python train.py --n_mels=64 --hop_length=160 --text_encoder_norm_position="pre" --text_encoder_layer_scale_init=0.1 --text_encoder_inner_norm=false --text_encoder_experts_per_token=2 --text_encoder_shared_expert=true --max_precond_dim=1024 --steps=2700 --epochs=4.4 --lr_schedule="cosine" --warmup_steps=130
Rows from block 3 of the audio encoder of a small contrastive audio-text model, named by matrix and row number. Rows with one number within an expert belong to one neuron, the router's apart. Each number is 128 + 24 x the weight over its row's rms, rounded and kept within 0 to 255. All counts start at 0. Numbers have three digits each.
After each expert's rows are labels from the 100 clips, of 14976, where the router gives the expert most weight on average: "strongest on" is what is common among them. Only what is clearly more common there than usual is listed. The data: notes from a synthesiser with random patches.
# router: router (encoder.blocks.3.mlp.router.weight, 16x160, trained with AdamW), inputs 54-107
# gate: expert gate (encoder.blocks.3.mlp.gate, 16x80x160), inputs 54-107
# up: expert up (encoder.blocks.3.mlp.up, 16x80x160), inputs 54-107
# down: expert down (encoder.blocks.3.mlp.down, 16x160x80, transposed), outputs 54-107

# expert 8
router.8:124112096098158175115176136125095114193140106117137143090131137132096152126094144137122164151083188111101138112134146110145115125141104165147092110119126128118104
gate.0:165113122097071156115129153131120151109120178172133101108105169169146109126093154137140149121156134135156128123112122098111154119103141097109122109101140168144112
up.0:099117167133145100148108109168139088116157130107158150147121146107132111138145127114121109150090110095107113136148114111201125140170163120120085106162111123147178
down.0:141116131143171087127103156128112086098096138140081143133090144146138095070122139155116066122125128117149100113080120130141132149135126103127141140144130144108112
gate.1:116088141147080124120150176145107143110142121087112160152121119131115126125141080117160139078118078121120116123166112145149145113128129136127183145140127089118121
up.1:097133074135134142098171105122156113107114145114142079051120156107119092144079117163098121150154148134124130125126141179121141169135158122095098152131122130130133
down.1:124149134143109140110140119140113096130133165122131112134151117097174103111092136165141150105094111149209136133158121100153149127116139104099141087182128121129131
gate.2:115114121110155096139080115112113143110161122145144131126123098131156138167110155160115148089084118137121120139120099129134105163086106127146100180135139124151159
up.2:164079177133121140137168108111132135149092104111114116146142090148130135117096128118136182167146090107128110139154123122099083115107166154136167149117156159133125
down.2:173067185115145112170164107136142121137111150098168115121126127153139111103118146122129086115160142083172148137127140135127147108136146130123132125119173140149093
gate.3:132116130122102120100143097132125088167069105158148136181176099139141150150173106114094165091102133113122099095109126115153143141129072140117157115123107142121092
up.3:090077152132096134124134149097110159100132148137161108045132093151108096107159138124095079137127166162146091152131146178103146136112151127072144091172129134113114
down.3:140184088120119124090132114097121121114083161105108163076094148117098107128098135166157139109107152108156156151168103123106126131131126121123139150099134134145101
strongest on: echo; drive; hard sync

# expert 4
router.4:137165088150104136162164163136122113098146121124155111104144090116093133136182111134154100151176098104165139112081116169130106105147122178116121138128143172127094
gate.0:118103137125137132076181112149088136177154094132131183111148162133170123148117140163145105104140140155112110128098140076142153188098100165146157108125105161123129
up.0:104106116122128170160145101124149170082123144149153143173131144124111108093146168119113149107131138174148130103137107071136148145142100195126076138156113170125134
down.0:143119115128131121150151097098128125109116147154105098107155146118132109175163153132139138123126157145149134159127160118113108146107155137123153112154133146090174
gate.1:155151143112113144101097103116133108083136118127133138175121157187145153125116090058149103096117119105136114134104089139118131151092148149167143137148068153140138
up.1:119120126153103130124135144120091158154107120099139102080148117105103103110127095148125127147163110066089121140157115112133187130124132076125091112117163139110155
down.1:129140149135147109100117124130138144143103121139158125152094153074123177130116139150100140149130152133142119114134117129175144150105131156076120099127096121108137
gate.2:143113129124091112122124132133073108115158121111152144155120115109145166087122145138125102127114117165103115146127151125142202092101134114133152136138151146098159
up.2:138139098154090127150112140102109086120129133098146132153126134128126164086160119110146104152071085215120096125132129102143168097121139116163131145121098144111160
down.2:150126111090154180118144123135177123141130153077134127146071146123116054096134099090064143128123122124172157117100110124127129130141117125100109122152146126173128
gate.3:119170135146172126119146121125138151111143100132126180098099141132126146122133151095093146109128106156127108084118104118140128113122110142104150175166120090118130
up.3:101166098140133165115134149127131156149170126143166113160142172144135129169090126111097111154134119164127076136132125111149150107143127118166156095084114120106119
down.3:147141115165188114115126149110162128136148105146114155132106114129130161103131101170105137148085121133131124079158115120120102142140131116133135120075124128170134
strongest on: pluck; bass register

# expert 10
router.10:176095103107114156124131184138146179154117087096111142160116118145108108119129129126173099123170146106150123096161124104121107093116143190115122123157129127155162
gate.0:121146125137101169130102106153187130133153107061106126136095145104106151137088119104157169143156098154103154128101128135127101158088112111111127153154106123141083
up.0:158103104116172102100136128108067149113093164128128134109126111157140115144101159095097117108123115098193110149089143121124121073117106130165154120096139139141100
down.0:125082139131088177184120094129165134088121127071100115170147158102104135100145129152163141106142137143157139159150153099142159177119075127123120165068112121137165
gate.1:117113158126144130141117138148130093133139142167081122101117094103096128153111097150100130140118130140110152123122123163120163131165100143136100095115132173166119
up.1:155142172152104139145124121143128080137105128088135105052155107124094089139113103105114160125131155166164164102136128116103147116157109135141101097136116150158131
down.1:148129128126159122141116154127149104149105114091127122116104142157116133158110082122122114115117121146176142165093155149124099152097159085052138166115088124120118
gate.2:096134128110112130125152110108116161143147107065097155087122144136110134128141122167175115110174142107146172127159140109142140156134132106143148142144091144113142
up.2:166149133149128162123109091145130136178128136168104096186102101147107091106107119090126127094144124141119122133111114154124121137140122101103126134092077113130116
down.2:127167122129139109170116167140141136175129113108096127185131113119133098116170099127125154125158160155143136164118131129113129084087121128136085117107159156143144
gate.3:112148125075106127100147110120119104146107132106127105145110139153081119138136179113102106142121149153155145119146094127117104114128146128110123118133113133143138
up.3:091122133104121147116083128118148079125143136104099091122126180150099119095115143137110076136131125155139144138113109148112125116160150167114136095195114134147172
down.3:120133118127105137101171158115115156118126120098175100138144150123097107155093145103136129138132169110115142125163157080118110130093137142129142110102120158142187
strongest on: echo; pad; drive; pitch class: G

# expert 2
router.2:141185106133122141156126096143115139126151146163137144115172109092112151144167113151097134139120089127161121120134113100123118106175110186147120105138135129095113
gate.0:085166166133123120136126134164155087124185131082106112118120134126139155127113141158130149116129123137116149161124152132141125108161109123093090147128119127178125
up.0:068136178126135119188187104114144105107138132117118083102149154075107114116137156157095122086181160151144148103148140128113121121120110113114137155129151135136110
down.0:142108090169102160125103097119137134115147127128143108134117128143099172137177151109145117155125139109114140137165121117137153126154155137139122153135130131124108
gate.1:176113104142126108136139118125104120122160111074143119158144119107111099132120172106145118120133062129119134113141138113134152113172143098147096093129130129125154
up.1:135135090141147123128127143118096130129187148136159149130152128127151128093078166136126109119144065159095089146112133107128114127137168123116121121101146097111114
down.1:089147159102118102108102116153126169159131126108144152140130122117078125158153119107096128073121147080123127108131111142085092108128175106154107135141072165131128
gate.2:142142129129136161135101149112155112176139111145081193115153136136115130126063140140176123104141081117113151097102142115076110141147138127119123115105114136104123
up.2:095110139158126107122119148149102098114146127137137108126103120110130145062152129110119178161109144170112126158190148133147137119132103156111116133131107132111110
down.2:118160149072131166164124176127137149162132139132095128154114131091170164141128089099157118117145115097138113113144107164157092162136097101133126098068127137059170
gate.3:093132093124119123158158105145139138135111117129141155156130119132149096122178138092095136159191103151130114133132135093150143131119134153106095170111082103118101
up.3:128135110119137137126163098126118154137152150136114128106142064091132093119092078162126130167156097146163152093150121141120142124144070131128145108108088172130125
down.3:118120126135145139126155149103112093125168123124114103076132128158111141093124157092147101148145114064133149129126134133110112111113125084124181078125162126149113
strongest on: bass register; pluck

# expert 15
router.15:157133108127119168123168133114110157098121132125160127115144120128121157101145142137164169115148110118166150109124125110108148093146092138104129108087138167152125
gate.0:134133152088097130069133177118113113134124143081136118157112125114105125107115121073115147064101104112111142145180120133107116097109142133141133136115098117169084
up.0:104077144099098114151159123146095134112137135134129177132097129119095101143083150139108133126141119130105114120143113146137114107117130142134129092164112114191166
down.0:132160167173115102172142141093123160122135112106132110109156176134135141136096104097112109124116178105123166126084104107100097122109123093114077143139120104114122
gate.1:148148108134150126101122153119173133104162113107141105134133164114136121093118165136101125123089145092108132154108116168086150137155113126167101137144138139147086
up.1:111147118129139146067133118113091118135129116172103138148131140132139119103121114137124151129121115155097126096144125153114147125155153126092084116121113141151101
down.1:150151122120144159103118140153122134134134098151109123148108116115167115074111136141121174106097143157117183110127140153130135130143084165155117131094137109072154
gate.2:156177172150135143081109165112151123175120090174137143126143120110121131145128132127121163129110147123121141111103132103096133141136169136145169110174141113123115
up.2:123105121102091143092064171181114126144123099104106135148127124138130125136118141113077164129158139144111149140162130162129121140136144095091131124167164121063157
down.2:142153134124108094126097147145121142171122101138084093144149108098114149134110137105127137140124125122136122128133120145135117147133151144153137131154151110095089
gate.3:134167093129093149125146138094141152117145093153117131176151082113094125126172157105154120166169106135152108150143127158091120119084170092114096175109143163133094
up.3:124119128130089134160116152153116137133100136107110121080158145118143096171108146089141155116108132113116142092158153103147129177181121155146144085153116102157138
down.3:128106140167180084157140162176135101138102119136131137121146113172137136136140112157144124115138105072116136116127126125128135112135130114107153115125090121157156
strongest on: tremolo; triangle

# expert 12
router.12:140186188138094115139135149171115105108109142121128094154112147109126122169182079140153123158133095130181147102118121149143144084147102120128132112156125147136122
gate.0:117118129132136102168089089115120089172142132131151134124136108121086157150189159117154171123153115149103138166095112115144130076107133123130156148126179140154136
up.0:149112106154150120110110116095124146117127126127122106137103169148152128143081149142114133109106121140207132122152145132114123137113109137128156156122130123121153
down.0:112105139137086121131125137052130145151111136153136098126147125138126120155155168179121152128130087114067176127135149136142099123127112136120107157146121096144113
gate.1:165159107122147117141098119148099134150129117150144121092154131141119158114082079170112147109157100134136084133111122092131156140117103139123122134139129146147147
up.1:090142101100117153143088170092088119130085101122106110135158130150151116115138121127151120111152111136129105148103119064141125142126120111108157116139130126165142
down.1:119130104148148117131079136069121116111168109126131138136126212108105111145161156135110117134098120115119141142135171127148096142162162120116113129140148104099151
gate.2:128148145105142129118059107155130105131077097134146117081115097134125126111175144143090125129125123149108099128160146156159107150143151123149097094136138105096107
up.2:099113123091139095123174122112136139124153166140148137155135125119146122130103106134146176096138090158148141160118092108126141074084122132123133151107121165139103
down.2:189133132096127121142114166129157108115056150116139141134132132167174117146144125149126127106155089183113125171105149138128153084162120136144146102137122110092125
gate.3:112120139140101079158107130104150155176138110154151144151121140104111146109152173112130124136167133114141095144173105135145102130137097128090106183117138132146100
up.3:153192113108109123133086144127127143127139155128121134105102074069084125133115119106149139150151127107146135105150092151139129138106114171112151138161132109117140
down.3:129093126148108091108115103130108184099145105134105157165144131106144174113150130131131184136121093168114159117179097161129137161172130131131153118101157122094116
strongest on: pluck; triangle; pitch class: B; oscillator: square

# expert 9
router.9:148131130127136106161109131129188105095098108139122150135116139118111128096123119105142105115130151109094058129111161115113131110132139117156118133080119111109135
gate.0:121159132148109141090107132141108099158096097097126081158117143152113173145118099147138169108140143130084118103158112121113135135110146101171088184113134083112089
up.0:129138113100138131109122169101114138131114114122147093147138129121111110142129110148137165143113125142139139113100114112147152123159138102097090163104153175148115
down.0:094147079167162118133132165129131154166105103105161114161089116181149096065114142144106107155127132134141122114171147109137159108135122132096140132119145147119082
gate.1:170162117119125142119116158134140121106111123131082143126117115094077095107128159158172110120113129111149124147093140138142134124127178155140145144147118148123156
up.1:127133195118145143162140105107135120170148112138169087135116151118155119144112155073118073088159140113128132105120147123115125088132092141088106120103150160130110
down.1:108113121159121128109139149094080161123091168100103150155113142155152157124144110175098133134098140122100138135120118130115105139143139125126111109158136115101127
gate.2:133161123146119111159145094072139126116130133141129101121150162114120138147121088099130145107136130140167152098094110138131129161139142168119134153117128178119166
up.2:093090101135112141081106150203133109143136103111108164118087131167135133113109140184145127174106103128114071162183093158120100153141137111127121102146120137125156
down.2:149120161118086114093120165127155175115114144142130144136134111124139145096116088130123154122157131136141118116098124122138148128140030113157115114141146124128102
gate.3:150124102145128107126107110123129142122140096143119143133114167144123149186133166123153094112176156098089133108161145110110140116172135117093078140116201125141147
up.3:138133144143122148094087115151124116068082117144111128155153107132156150158144137122099132189141108139094107143147107099115098153113102078090106130133102107094099
down.3:151112122094142149156153111115124128097120128127114163136131152084096151149132156110140140138121095160158092149147135146161102086121069153089102088130142102127150
strongest on: echo; drive; pad; noise

# expert 7
router.7:134138104138098126165073163095121109081109093149123129136098164116164118152125137107154110102093136104121136166119150156143145118088168088172158147123119136140167
gate.0:121157149131114129181133139127139120134095121123133140084106135114165120123152100128099138131094140129138134119100118162124124137098148103141128142135079135106102
up.0:135134121136117122133153107159127098131085098117131114118113122133145101173114100155106130163104140113143156175100082179111108100104151110138125102123092123121147
down.0:133093169175129141129106156098114187117090129144116116155115124081123123166129195142123135121135107110136164146117120133132152103170090096133111110094161152110090
gate.1:135110135135168160150106105131144093160158167163149164103104108112102152118158145086080149179122139118153120153161145142142144110120164081126140148157104159099122
up.1:131156143148131111098093150153100135125114117151123099148128145131133106153111139163123164106127131142120128103106115120133120173132098142148096139077127131147143
down.1:132134093168146162110111143135122151133135160108123117126138146160147096076144138117107142107101148136160099069119128114142111147156095141127133129130172077110091
gate.2:116112152121119145113143124099130087123067099132125074165126154132141150129112119140132141091123080100134175126156096130118137124158120131104163115134158107170136
up.2:173131149134111119125125137098116078104152103134143122099145166160133111137125100123120154112090087095086156138160100166136157112182138118125134114150148099143114
down.2:142124134090150129155137140133115127132155108102115136160114125102121115136084144106110138125116113127120157132073168140102104163138102124118105130096150115135191
gate.3:135121142152136131150110159177161101138100113117093128147122111130133118133094069130122166141113131116125132091126113158146130148128128095115093143145132136101078
up.3:146175163122129111156044161105163108114134147138117141119132120131126134134136155142177072090125157157185136118157124158129109109109132137130164052140108123156129
down.3:154126107131122115149072107137131154120160131151124146092154126140122152117168135168127117128094147139118096138133133131135084125124158107122107118109115119105141
strongest on: echo; drive; pad; noise

# expert 14
router.14:138117161171134148148136096146118104167157133114166165142132103157119167172153109112123097140138076135130134124102109093147107138158115130100171120162115107080098
gate.0:143123105109152122111133110104140096121049122101132150138100140129139114146138106130131139134117164133112142144107106137072107130143086143173106143136099157135146
up.0:089088115129138159138115154130110125117109130120141127143115146143183135174165125119108130111105144180141148105108065118104118147170142075091140135138124125138177
down.0:095088111106122167121142168120134115134154101142119146108078142145112120160125110109106103134089107135095104143107155082143115128144092074148161155155155105164142
gate.1:130113166107145125140148160113092127171119091119115109129127093158090166149165116097158109114125080098107150168131123097122117091126108073123142174098120137136119
up.1:112136120120181151159066125109153094169135121100118166135121127125108097109101134135112104134117163141125130152140130141131149109127178085094150167115127079109143
down.1:091132157105092131123112141125114160167120087156130113135113112115151134150135157126148097126118109087112101128115100132206133148132139095087124156118125097100126
gate.2:115117146116153168166159102097145097149125151136094137131129147107152160118110098161116191158122103148164145143140096137103107112102166095120113138168159154122083
up.2:117164108120149130136097119121124146131111119134120138156129101178110136154133125126155144143113134121111135081137135117101186069163126141112174107100149073148180
down.2:103120116094160140133115132096116104097171116134156097136117120149090143119141158122139120153124126088154131089130130128119144111164058142088136133138134150133127
gate.3:144127106129107150085069123161106158114132134103117138135143141093109089102124103108134146136125093145152111146134151130142145127181159166102121138130137146167141
up.3:114102126085127143108105173146120134125115156179158134124122145131136128124114114117125129148113155172109091133138124101113123150118102185122115138146125114179146
down.3:113104088119166145074105145133104120131112132115165135128088114163160130108167106125117145137127135108127131144137098104097140121142126124156116095156177181126148
strongest on: envelope: pluck; bass register; triangle

# expert 13
router.13:098138124135118159143156110138131116136154172168153130117156119101122168189140144147151118145166110127149148124135132140159110108140119149150096100144137138133111
gate.0:115107098106116178142155108107146142151124126137093107132129134156135084129132120112082184122099093109163148159082127139125104114098117116133120144097134125130133
up.0:141129121119091164116133138107105081138131108155153137099172134178141104163087169121123158125105156115138113165115152144119150147158137109138106102107101101154172
down.0:092155116155147163134167144091101125104140108102161116089163141102159116122106132122139156162150134193088097151098090100153121103151109133126115108139145135140141
gate.1:167145110102143085179125141093132168084120145112117126131142179150161083125130165132128104155089159147120122141123107116091123105094130196095107123116096135130124
up.1:157135140104097127114093120166153096132112110104112120143148116120159095077112101150086173132129164080101146124116133137100145140126103097132120125171133138106158
down.1:102153156143132143106089086119132103143124138138158124113130110120134138134136199102145135109125130116104104126122151082071135089134107119090125115130122131156137
gate.2:166106110163111094107128150136118110146160148138089117135151124109096153126139097151133108150124140126125157164112119080121101101141104183126121130137110149146118
up.2:094156115108149147143111161154112153120161122121137160114116141118134128079103146122131132042114136145127124121106121161169129156100132113159135119154109144139163
down.2:136111159093096082122147113105126135101151092136119154137121105149110157148132126121094091138118131094095165163130104100131104138149195143122132125114148139153127
gate.3:106117135127151129100156160115117123185137060130163110114106091120106099134156156147127131160153125143101165120146150087118093125082115132140106104148111183075110
up.3:099127141125089138082105110109163125123143108147128129130116098157120132130126044120149124136142140129142086133143120127130175096163110119096151128090122146159127
down.3:150172124144140118112099136147135127148120170155101139099185127066145089126138147146167118112119156126170134103132076166135125120180121133130114120120141147124137
strongest on: square; triangle

# expert 0
router.0:128096088160149126128100136171106150121176126136165152101127109122090153147128157155105155142159153204099156171168118110110110147170102094149131113126184104148123
gate.0:092114096173134104143125125107131123153146113137182106114119121190165125113151132159114157152119104173113125155120092130112143121123129108109093092132140097170165
up.0:183116118135147171118131121168156126117110116101089119113111130118163113141122130106114134130120138087126109117160120135120102136102133182155154110124160120124100
down.0:142123088115107141143116107159125125142099106143125126083132105064131122107135130121089174136138151158150115125119146111127132101111146115145126098104124118135153
gate.1:142104149159137161128123100098150127139152125143137151146154111125127112100136161172114150121132113137083121155146139103128152131133146132154146173129168120139118
up.1:114087160116113132151146106093129117100123115159165088115160134123157098124079120091098161113134110129112145127151153109119188090121087110160164132126127131140160
down.1:144142101185099106137155109085123138106147110111130131139157157129156177069126147084102151110131124138103146095121141120082140153130116118167184143101114118092113
gate.2:094104114154153158148149121157143159146132139087116136129168103155095150136148137178153099106150148150155148129139164114092137157128103092148136116141180135136078
up.2:127150118121102141137153131148098164132129128135157118155101127134111153132156121100142152116140120165135147169146166099128170145174123133142151131101137142133107
down.2:127147125162165130126088162162125110112118108161132127194146098103187137129133143121121119110130145140143109153100119161137133132112091147163096114132136116147112
gate.3:120145115137171112113113179124166137075138155115134140133175125138125159080116159099112140151119122104127122137139144103120158136130124146132113123125116121111094
up.3:098122163120107080122114111146122103115125091123133070174122126116102102143155118148108129164114121112106167114127132132132127157123116094131162096116111089114149
down.3:141133131150133148132121127106172075117137076116129118109170132107147154096163123130099137131093167095111121145116124102113148163152135103169129136102120109136124
strongest on: pluck; echo

# expert 11
router.11:081135122116155119141146113139153135155150144139105141180122138122149139125093131100140144151074145097143140157141148125144124188104154137144112151104097104093099
gate.0:132125083122120119165108158092162146114116138144097115140141150111148117135165116129146149118124141154094129148120129149145097089134098153151082116083161139115119
up.0:148165120155146101150143107098103140111132117175110128152153115150117180069140143079135069126122140158121129108174128135130086148133113151117073118130116145109122
down.0:128142098097137105148125123122149152119161107149126134131143142116100081108148133092166155109132141125134145091089121146101168170120154102119120117115106128113138
gate.1:156144132139118115187112137136123183128130159113140127100115100115084195119163148126133085131093103085111160128130104128106113114135123123109143155160114148110112
up.1:101116128140081138155138113116097150133147136081157116064126139109117155137152140152142094138130172081131139183110140093071112147132145144101087157129098105085098
down.1:122081138155142125093177146169109104103167117136117123085116107163164135104112150109106099127137161114131145144109170105189109098126159126156136133115148081129132
gate.2:135100149145126140118123170120147144112095102152107135157135106112154118083065077136106110123117109147163145162130118125128146191126128115148135136138113088130112
up.2:128147081147094136122157128148127086115133113144153111084193092120105141153091140105095128126119101153184107124092130134124089150142118129194115120137082131145143
down.2:135121184103163180129078119136111129129144107097130145131160113099121150128150162157073101137111098184169127136133094144127132138139087120084112123198114151121114
gate.3:103148135159151089108124127129124149144144138068097127133149122155121093137167127110093120132104136087104159114135147132175115143121118106150098143089119133086133
up.3:130128136120122115086142100167135144121126162169113122087143172135148102134133153120130125167116116114127096088100107140176146112152116076145132125121146127124072
down.3:090089139132122131115149156124142109153139133119137067152135172116149197130096155131163094089152111127074098101102116167122117096122127156113142142138136145098124
strongest on: drive; pad

# expert 3
router.3:114116126103088121127083153113113081078116093128167082125089139144149127149114103101103131106110133122136112086082126174146137115125157108157122117118168112153159
gate.0:153102100113148128099139117103127174122155106107122144137104153116114138068114176110105125090120118141139127136079115144123129135137096123129084093143153117122145
up.0:135083178108175148144164114128160135154133138195112135125110128176095135126146091080107095140115117134146164140120125108127147114097151142128109148145157138138091
down.0:127128140123122138124179120154101123162128138124136119118137093120126129162139174194129139117157108119142112078127119112168094118151136124145097163083136128116132
gate.1:093095139136170104135052133102116128115104128146101139113110136135126141137121102068138077157151131120132111115089186149164121133108151141140174104175147107133102
up.1:130100165116169139089066147092087085155136151127114149101143167109143181104130117146146110108132105133098127175104104184131119186102122127150151165121162127177105
down.1:143155157136128142131118101140152108093117121163127099137150131131133117165130105142134143125117153176131197169194176146083099143167133111148161131156101179114119
gate.2:140115105116109133147123119089107130115129104172107096103148146154113148149137124159149142091108072150148166132120116101086152115155138128113151084127141139134137
up.2:161132126113116131126165145120137124150121156099164171138126122079137104137104105113084145151124153104088161101098110182150113143149147156135089133102139074148135
down.2:120163100116176118167163166150147112131108114149150112120141133173086111111155113179105184148145092117101122139145123145143094140106121108147128097155121068112133
gate.3:133151155124127139160140132136132149131122136181091121132127084134116139143120116127105102118116080134112120132110110142118114180151156088098103188160153125176154
up.3:102147114129112164121144103118085097131154125100128134140117103161162106125112114138121128151132185110145112101098134094141117115091122173124161102113091105076105
down.3:172130106111140135153100160148132168118128126129110086108111139120142122084095140089125143179153080162128106123141118102112169152146147123122114141159095135115179
strongest on: echo; pad; filter: no filter; square

# expert 1
router.1:109139125130144123131169151141132141163155151131149117082144156111134125151108114159115185175155077103132130107132119140152106148111117124129125056108091135132113
gate.0:120165149142084140149143141114152137115140111131101106149098100119130153135162121123159124140168170129124098141093148089149130159145140131111113175175107127118103
up.0:093130105137143116143140127092087122137146117153171162130093125139165103099097142129135175132148143173130094079116132167148134127121121130128130117133104169142148
down.0:114130149111165103175122141099152117158121120122097134118156154150129113138123112133155166119096137092140152144149154165116147106082131118167102098149139145145112
gate.1:119091086104133114105112112130132138087158155115126076114151141127116130117112145137144083156110154116109091122122132121087108132145117152187105108138155115113137
up.1:151111134134124160130126119115136127116181110085108115150107122120133147165096157139123113110087143147127090138125108132136101114146075175142118113135153128125185
down.1:106097125162123168114129119124107139137113138153115141134156129110170131172158149092109120080127104102129099087150124111078109131081127133127121107135178154199148
gate.2:108170129171138118112173140080134131148130132138126186061117100136135097136089142124146157111152134139145135165124129087118102131116145134145131126118148162161182
up.2:118100151129154147140108182142102153093107104130135142154088118135154140097171096137106113189131129140094151084192160106088147126117101100101119148135150148116092
down.2:128170117119123171105114106121145091096149128146114080111135120140132125151097153110102118107080125097104124130137095155157137173141126123134136124126093127117080
gate.3:140111125108076156141137141195113127111158148182120102125132142118152122096118150064117122186120123147139114133104114128102134105121143139160159101104142130131176
up.3:117160152136131098120137128132135160115107103132105155201144122126107116165133117136149125121128156160189166128135140108154110116136117137069137141090121111179064
down.3:074086126143152112141118124173146062181151119152115087149134111130117126129099133117113124103112093117133173131126139103159105112115131141168139117124101170111144
strongest on: vibrato; echo; glide; triangle

# expert 5
router.5:140140117125091142169156121137135105150103104092088113126141146129178125139100096133125085150081135141133146085083140151143131107130110115120136124118141114083120
gate.0:142146132095127150123147105128154136139157126125142123138117165132142157152100109107115131169118120139096126119120146117106149137086154140126185146128137097115097
up.0:131128133145125144152140123125127130170130114125120101097104131152141138124142148167086162138118137153128150125078105151120159154109148142137083079112125138147099
down.0:176144132126116116105108102109141107102114168134148122110146132147158147141119126108104099144087089182128160154137185101190136146115126128100152119120157106134118
gate.1:091129104156146129188128145140129130123109117100113163144138105111168064129113088140129070135159099108117110115141107126125115108115158113121107140125144142126134
up.1:119121145120113166141118117135149159117107158108120147136139110097136177140102146111160105110131164141140111133165157139154149096084131148126089123140124182129151
down.1:138120090143134130104083100151162111125116106079092111093135175133143102110132125158089101136117139121070171133147144094178112175159118161158122132129119130167093
gate.2:107156108082116150147119092130121138150117142155105117088121096128154091128137128115128178146126160124130115092162111100128133157129148178149151098168169116154067
up.2:122118117135116150159105146114074138117160142120121103166086101133147108136125132210156137150123142080146126128137134122102129103157110170115134108100156135128106
down.2:098144129128148135147158126152062098106110094119114141164112144139164124117151105144126076129128142113143152156166121156141105151142126138179136127096095121142110
gate.3:155139139122164133130083148098124134150142136167112183115126085126161138140090109155131127164140139126127123150057089154143162120142138140140140114174152128180130
up.3:136141145115136118084129095123126117103127138162133096119149116122081150128129130094156133130107106140189162155155137125124111104142116175101096180130129133149121
down.3:140131150111181084112123127154151130102177164113125114136124102134144116122166128120164165155103143155127147067147105111127138119133133123146129119069129116151136
strongest on: tremolo

# expert 6
router.6:098146164164115138114183090144173096140182150135141134141096130103098132169129116102111077172115100116135137133166097123145120161102088173079115119169122142128096
gate.0:088087138100123149153135145157089094132146148140106128142143092135097131135102128087138131114138109130108129097100106150129156120102123128124123172123113130118136
up.0:140168117114110130111157143152132127108140108114074106157132113115134139134099132177097118125139115116127149140100116140108138170139148170114126151129127113117122
down.0:111084189145119111123132132119107124144127169096145133133112107110174098073111121158140129141117138114126155119115159117148130133130074111129113078138108117167098
gate.1:095118111130137150098114114156139137117091102127100132137141101136136142122160145124158151110137135172116112144157124149115163129107148139115081126117150129161146
up.1:192121142099148159123153125138078135103133123129154098133152159096111138142105147164130106161134135131136124142119101159146097112172058111119125132143130131143171
down.1:159172132085128101111134146085134160165136110139104147069130117134126097104089106142142101157104166138132107135111172115112144109153130140156154132065097172129149
gate.2:144109118137115145133117122121098139161147114137114144148098171145138163111146093125179114150129115142127135159146127155131163118134177114087123094138089144099141
up.2:156164119132140135144149116150169114090140104133095090123141140124117132157120104194145120103159147149161155152097111095132117121181158150104113103114134137123141
down.2:118127090141113097088097154124092128135167155142109137145149151188088151130115140125125119138095137150105126103151145155120156105149106176170128116141124129144161
gate.3:145132088129108080141100164138114143109108173146095168139115105146125118109167152145140147103117179133146123130113160181100108110118154119108129124108139125172121
up.3:155173101124124086111123110086179144098146165182162100117132124133120120093137095085133120110168114144127133153163116143106084148088173114135154149103085112131122
down.3:164123116109122166117115111155202118097123135104165124135130123088106107145136147116148134117136096134127131107114124097117080119136134135160147153127077153112161
strongest on: pad; low-pass; triangle